A small image classifier, trained from scratch: 13.3M parameters, muon at rate 0.012.
Rows from block 4 of a small image classifier, named by matrix and row number. Rows with one number belong to one neuron. Each number is 128 + 24 x the weight over its row's rms, rounded and kept within 0 to 255. All counts start at 0.
After each neuron's rows are labels from the 100 images, of 14976, where the neuron reaches its highest value: "top examples" is what is common among them. Only what is clearly more common there than usual is listed. The data: simulated stained blood smears. In brackets: how many of the 100.
# fc1: MLP up (model.blocks.4.mlp.fc1.weight, 512x256), inputs 86-171
# fc2: MLP down (model.blocks.4.mlp.fc2.weight, 256x512, transposed), outputs 86-171

fc1.283 [134 132  86 165 101 136 181 122 145 119 148 124 134 116 109 160 129 107 143 102 150 115  92 148 141 135 143 106 113 145 109 121 147 116 141 106 131 125 108 103 164 102 150 118 114 120  79 104 128 119 126 112  91 111 144 134 158 146 156 134 158 164 173 106 134 157  97 132 172 103 111 131 123  97 109 109 138 115 147 127  80 139 130 131 123 154]
fc2.283 [117 169  96 107 176 104  91 144 116 166  87 127 120 126 129 122 152 126 132 141 101 101 114 121  75 109  92 164 108 148 130 164  99 116 134 153 138 124 102 140 150 140 165 157 134 104 173 162 125 123 145 154 147 111 135 111 140  98 159 125 132 142 138 128 103  96 156  92  99 149 113 139 100 117 136 128 136 123  87 148 160  83 109 121 116 140]
top examples: spiky cells (74)

fc1.44 [165 173 150 110 138 156 160 122 100 108 140 107 106 150  83 129 142 105 120 125 140  98 181 115 123 149 159 137 122 119 132  97 133 141  84 114 129  73 161 149 126 113 136  85 116  96 125 143  96 149 102  87 166 137 136 144 129 110 134 120 137 148 141 152  83 122 145 161 105  95 132 126  96 152 112 130 116 145 123 112 156 109  82 153  73 130]
fc2.44 [109 141 131 180 113 117 121 124 133 154 122 147 144  94 129 105 146 134 121 156 137 111 120 107 147  80  75 173 137 114 130 167 157 127 126 147 108 112 156 127 120 134 159  83  89 169 126 114 141 131 119 131 103 104 122 191 146 152  95 120 137 112  93 144 147 141 144 139 133 125 110 118 106  99 127 104 186 109 116 120 140 141 115  81 138 130]
top examples: target cells (70)

fc1.195 [125  88 123 122 108  77 155 128 134  81 130 112 113 138 108 204  88 120 113 101  88 160 102 111 130 150 151 136 143 122 118 129 119 132 140 153 146 152 152 111 171 141 111  76 128 110 130 135 131 116 107 138 101 149 137 127 151 136 137 132 137 140 108 119 107 118 137 184 138 155 137 150 104 161 170 142 141 114 119  76 131 157 125 114  99  81]
fc2.195 [143 120 108 118  79 144  86 140  92 143 103 100 151 171 162 114 148 136 151 133 101 125 163  85  85  97 141 160 149 113  98 152 136 145 113 162 111 152 130 112 116 140 129 143 129 156 131  92  78  94 127 115 146 145 136 179  95 114 162 122 120 151 108 154 117  76 136  80 141 131 113 174 115 112 124 143 122 107 108  94 134 172 128 159  92 121]
top examples: target cells (100)

fc1.366 [142 150 129 130 122 133 150 124 106  86  95 187 140 134  91 137 109 174 160 109 134 158 154 116 143 135 180 144 134 151 117 123 111 134 116 111 113  93 172 168 135  90  84 110 154 100 154 101 161 122 133 113 190  98 123 127  67 120 110 130 174  91 155 103 102 102 127 133  81 120 120 110 110  93 128 112 156 114 132 124 131 120 138 119 124 122]
fc2.366 [ 69 130 127 117 166 126 129 113 116 112 147 131 152 173 108 114 144 106 170 131  85 109  95 144  72 138 130 141 108 111 109 126 124 170 105 116 106 155 146  97 124 159 172 102  80 125  97 104 156 164  90 126 100  96  95 146 136 105 130 142 120 164 108 187 114 142 157 132 110 163 142 129 102 126 111 129 125 100 143  86 140 176  63  93 168 144]
top examples: discs (100)

fc1.45 [154  90 155 152  88 146 135 119 157  99 147 127 129 164 120 151 137 140 148 120 183 112 123 137 141 120 130 121 127 135 136 203 114 165 126 161 156 120 121 125  85 105 115 121 122 160 110  89 174 118 128 184 105 110  93 144 119 100 118 111  97 161 110 110 107 143 128 160  81  65 148 126 133  87 142 128 168 118  83 129 149 134 116 151 113 102]
fc2.45 [128 152 133 106  95 144 112 114 110  95 148 139 143  98 146  80 121  90 168 135 152 110 153 167 202 136 132 156 105 114  97 167 163 141  95 166 116 152 148 122  96 103 156  97 138 104 141 143 137 103 140 139 150 140 156 111 144 130 106 139 151 109 134 130 121 115 147  97 123 179 142 114 132 130 129 171  79 102 123 133  88 109 112 151 131 118]
top examples: spiky cells (100)

fc1.342 [117  95  82 151 125 129 128 122 139  85 125  95  89 141 124 140 141 119 142  99 114 144 132 148 150  89  78 121 152 146 158 142 166 159 131 137 104 160 126 125 150 158 137 122 138 138  97 151  99 118 114 113 124 146 127 137 122 119 108 152 169 161  73 139 139  98 117 113 162  60 141 130 126 142 136  77 179  80 136 135 116 113 120 173 116  76]
fc2.342 [123 122  70 112  87 126 120 129 162 118  81 160 152 127 113  90 135 161 111 130 108 120 122 116 165 153  93 128 151 123 156 127 139  94 169 118 120  83 138 100 154 165 124 124 120 112 132 155  92 112 127 132 148 141 135 122  92  75 112 126  95 108 126 144 108 138 121 183 151 125 107 108 123 186 125  69  79 145 134 134 112 120 112 126 152 108]
top examples: target cells (73)

fc1.456 [128 145 120 109 122 151 112 104 129 162 141 134 101 105  97 163  88 154 129 136 120 106 121 167 197  95 115 140  65 145 171 107 144 128  84  94 103 139 149 132 146 138 100 113 143 115 152 124 132 119 120 165 116 118 138 133 144  95 108 120 120 127 102 131 151 121 124 121 121 130 182 121 109 115 110 147  90 135 120 133 154 167 150 169 132 135]
fc2.456 [120 123 124 103 124 131 112 141 124 133 160 156 133 112 100 126 135 138  89  99 143 142 127 147 111 128 103 159 123 155 124 132  82 145 141 119 142 164  86 155 135 145 128 154 148 129 144 112 129 153 106 125 154 160 117 125 141 136 134 131  99 171  81 167 161 116 122 121 166  88 133 122  85 120 138 113  87  96 174 139 115 142 126 122 130 131]
top examples: target cells (63); round nucleus (35)

fc1.315 [159 112  44 136 142 128  85 114 150 158  93 142 112  93 114 141 111 135 147 175  75 124 112 151 136  89 125 116 132 151 109 148 131 125 105  82 140 124 118 155  94 175  78 142 106  93 110 104 119 118 147 112 136  97 153 139 155 145 133  97 154 145 142 141 125 172 102 130 137 136 142 128 171 117 100  95  86 106 100 123 124 138 104  96  92 145]
fc2.315 [153 154 112 134  97 118 148 135  91 122 121 128 122 103 185 138 125  93 104 145 167 108 192 144 111 124  90 134 106 142 129 133 102  94 136 139 133 132 156 172 151 118 142 116 129 124 136 163 173 129 128 154 139 127 116 117 108 149 124 111 129  94 118  76 148 103 148 154 113 134 128  85 105 150 139 122 123  78 128 130  89 106 150 145 116  88]
top examples: teardrops (99)

fc1.187 [114 109 117 141 113  78 128 111 162 110 145  89 157 117 130  90 125 108 109 148 130 129 145 137 130 127 158 109 139 128 109 101  98 178 138 153 152 165 138 166 135 117 171 147 112 104 160 177 145 138 116 154 135 120 107 125 129 174 109 137 137 138 145 104 158  93 144 164 104 146 122  85 109 121 108 106 131 118 137 109 139 141 104 142 105 145]
fc2.187 [121 132 149  87 140 146 181 141 120 143 126 124 164 127 117 116 155 119 108 130 136  96 131  94  79 142 106 149 149 139 128 119 148 117 148 117 133  81 131 181 145 119 124 105 131  98 150  92 135 130 108 126 106 116 158 149 124 115 124 165 121  94 131 104  72 128 134  96 103 120 103 187 140 137 197 166 121 141 119  97 147 199 138 130 133 161]
top examples: spiky cells (98)

fc1.454 [130 145 170 119 147 124 153 138 106 141 129 161 111 119 129 102  93 123  94 128 156  96 126 176 109 120  98  97 163 154  94 115  98 149 151 101  96 158 170  97 112  99 100 107 159 160 178 127 136 136 151 151 123 125 151 139 184  83 119 150 150 151  99 153 133 160 102  99 155 128 157 130 179 101 125 129 109 148 164 132 164 120 124 136 119 145]
fc2.454 [107 150 150 121  91 149 131 110 148  77 104 109 171 151 130 141 126 182 108 142 105 144 132 138 135 112 158 135 111 105 154 130 164 105 116 125 101 121 102 115 151 154 157 127 127 124 110  70 132 151 133 122 131  82 117  91 132 126 122 143 130 148 192 164  89 132 130  90 144 158 111 158  64 129 119  93 131  97 160 105 109 151 151 122 175 159]
top examples: teardrops (57); dark grains (36)

fc1.485 [157 113 116 158 148 113 128 137 134 106 150 157 139 141 131 123 126 144 107 116 108 136 185 163 173  78 105 123 107  98 156 165 118 148 119 117 138 113 128 129 127 139 153 108 126  86 127 120 116  81 112 150 133 105 107 128 126 123 122 100 141 116 141 164 119  92 115 120 109 190 140 102 132 107 124 121 164 138 140 112 134 154 107 151 131 148]
fc2.485 [102 144 117  65 129  88 135 157 142 127 127  96  88 157 138 137 120 105 164 145 104  95 120 118  87 138 171 127 123 143 108 102 100 143 111 131 121 150 178 149 154  96 115 105 167 123 118 183 133 149 115 128 155 128 130 108 144 133 114 150 130 137 141  95 135 114 166 160 122 110 147 147 127 154 112 140 135 131 136 124 175 135 105 120  85  78]
top examples: discs (100); no large cell (72); crowded (65)

fc1.399 [147 156 150 163 142 127 130 161 128 145 107 128  99 116 109 110 114 116  99 118 120 139 135 117 107 108 172 135 143 127  76 148 171 139 150  81 158  99 131  92 114 114 141 125 103 130  96 151 136 117 157 157 169 154  98 155 150  76 100  75 126 125 114  88 119 145 118 159 124  93 128 129  50 139 100 111 164 146 119 110 144 133 114 101 113 158]
fc2.399 [179 108 143 177  96 121 118  82 121 117 147 120 107 103  99 110 149 135 133 145  95 137 134 114 138  62 140 134 152 124 115  80 142 137 121 100 114 132 164 109 134 139  94 107 135 182 169 122 147 109 140 116 126 110 133 133 140 102 123 124 135 105 159 117 135 116 172 132 124 105 138 154 108 105 152 125 215 160  93 125 101 141 110 125 109  91]
top examples: target cells (53)

fc1.263 [144 108 109 158 118 127 125 129 116 104  93 120 110 152 127 128 121 138 157 120 130 126 133  93 118 121 142 104  92 157 167 128 113 157 156 103 139 151 141 150 125 155 130  91 149 153 127 138 170 105 123 129 151 146 120 165 102 116 142  81 128  92 154 109 136 109 128 106 164  97 118 104 141 107 111 172 108 124 129 109 211 141 116 183 126 110]
fc2.263 [150 169  91 136 138 138 129 133 128 159 184 116  70 107 137 131 113 160 114 130 125 115 128 164 120 151 135 151  72 117 112  96 108 121  93 123 116 115 128 112 102 127 156 137 116 109 104 132 128 167 133 152 119 128 129 109 107 128  94 126 128 142  96 144  91 142  87 141 131 147 123 162 109 144 101 137 137 141  96 143 120  99 101  93 185 127]
top examples: target cells (100); crowded (79)

fc1.510 [114 120 147 122  91 154 131 118 144 103 150 142  94 113 132 130 154 160 198 138 140  86 135 128 133 118 153 152 123 103 150 175 113 208 134 128 130 134 126 144 122 139  84 109 111 138 102 121 180 122 131 176 147 119 129 141 134 106 126 160 117 157 176 138  94 136  89 129  93 142 114 122 143 136 146 128 146 122 188  87 148 104 171 114 107 154]
fc2.510 [126 133 139  83 143 108 105 124 153 125 152 116 151 106 172 107 153 106  96 127 179 121 134 156 132 152 159 161 115 118  93 189 119  96 127 111 118 179 140 120 112 114 142 118 134 112 131 138 186 117 130 149 128 144 144 113  99  97 186 106 101  84 180 125 131 126 134 147 157 112 131 159 139 119  80 136 137 127 105 152  97 148  73 121 159 114]
top examples: discs (99)

fc1.439 [122 123 150 137 111 142 110 134 131 177 141 176 118 130  75 150 121 152 123 162  81 112 140 147 106 111 143 140 151 148 155 118 177 117 140 156  94 100  95 115 145 136 119  75 122 157 119 116 134  89 131 149 112 140 132 126 162 137  99 138 153 141 104 144 126  99  97 174 123 153 129 135 112 194 148 100 159 139 142 144 112 141 153 161 139 146]
fc2.439 [132 113 121 151 139 126 138 118 106  62 134 161 108 127 165  87 112  67 129  89 139  87 172  89 147  80 127 140 123 155  97 119  79 152 171  88 125 136 130 119 160 164 118 121 173  99 104 151  91 107 135 131 145 151 128 138 148 115 143 129 183 115 143 117 170 153 135 158 125 148 140 114 167  94 119 161 138  83 118 132 134  68 123 135 121 123]
top examples: target cells (50); band-shaped nucleus (33)

fc1.367 [ 86  83 117 103 152 135 116 130 161 131 179  92 125 146 134 184 102 137 154 114 160 151 164 135 124 121 119 106 111 106 134 167 160 143 121 125 150 118  92 160 116 110  77 137 110 130 155 151 182 151 137 130 124 130 130 134 119 139 132 122 131 120 122 128 123 116 121 168 131 138 126 118 136 169 128 131 123 112  74 151 188 106 101 110 154 147]
fc2.367 [118 147 129 119  84  91 120 119 145 126 136 129 187 110 107 146 135 125 106 128 156 140 149 113 117 142 135 122  88 129 129 149 142 106  70 116 165 125 107 108 111 114  82 150 149 132 158 127 130 154 140 123 116 168 158 148 131 112 116 123  97 153 130  88 157 102 149  74 145 165 111  90 141 152 119 114 135  76 152 138 133 137 148 117 162 151]
top examples: discs (57); spiky cells (33); lobed nucleus (32)

fc1.49 [ 89 153 121 120 133 143 131  82 116 127 142 146 103 117 132 158 125 105 118 124 117 146 159  86 131 127 177 162 125 151 120 125 122 152 137 119 107 112 167 163 114  85 158 102 160 143 144 154 182 117 118 118 140 147 134 106 110 148 150 120 127 145 128 121 126 109  74  69 135 120 110 151 145  74  78 187 161 133 140 121 142 163 105 120 121 134]
fc2.49 [154 147 142 110 135  80 142 119 146 194 114 120 145 137 131 123 127 145 152 141 131 120  38 145 125  87 120 112 153 143 125 163 119  92  83 143  75 137 132 147 107 141  83 132  78 153 111 113 129 141 161 176 134 145 112 111 137 126 144 130 178 137 135 134 167 163 110 142 135  80 181 110 132 153 105 159 130 122 154  97 144  88 143  96 142 113]
top examples: spiky cells (94)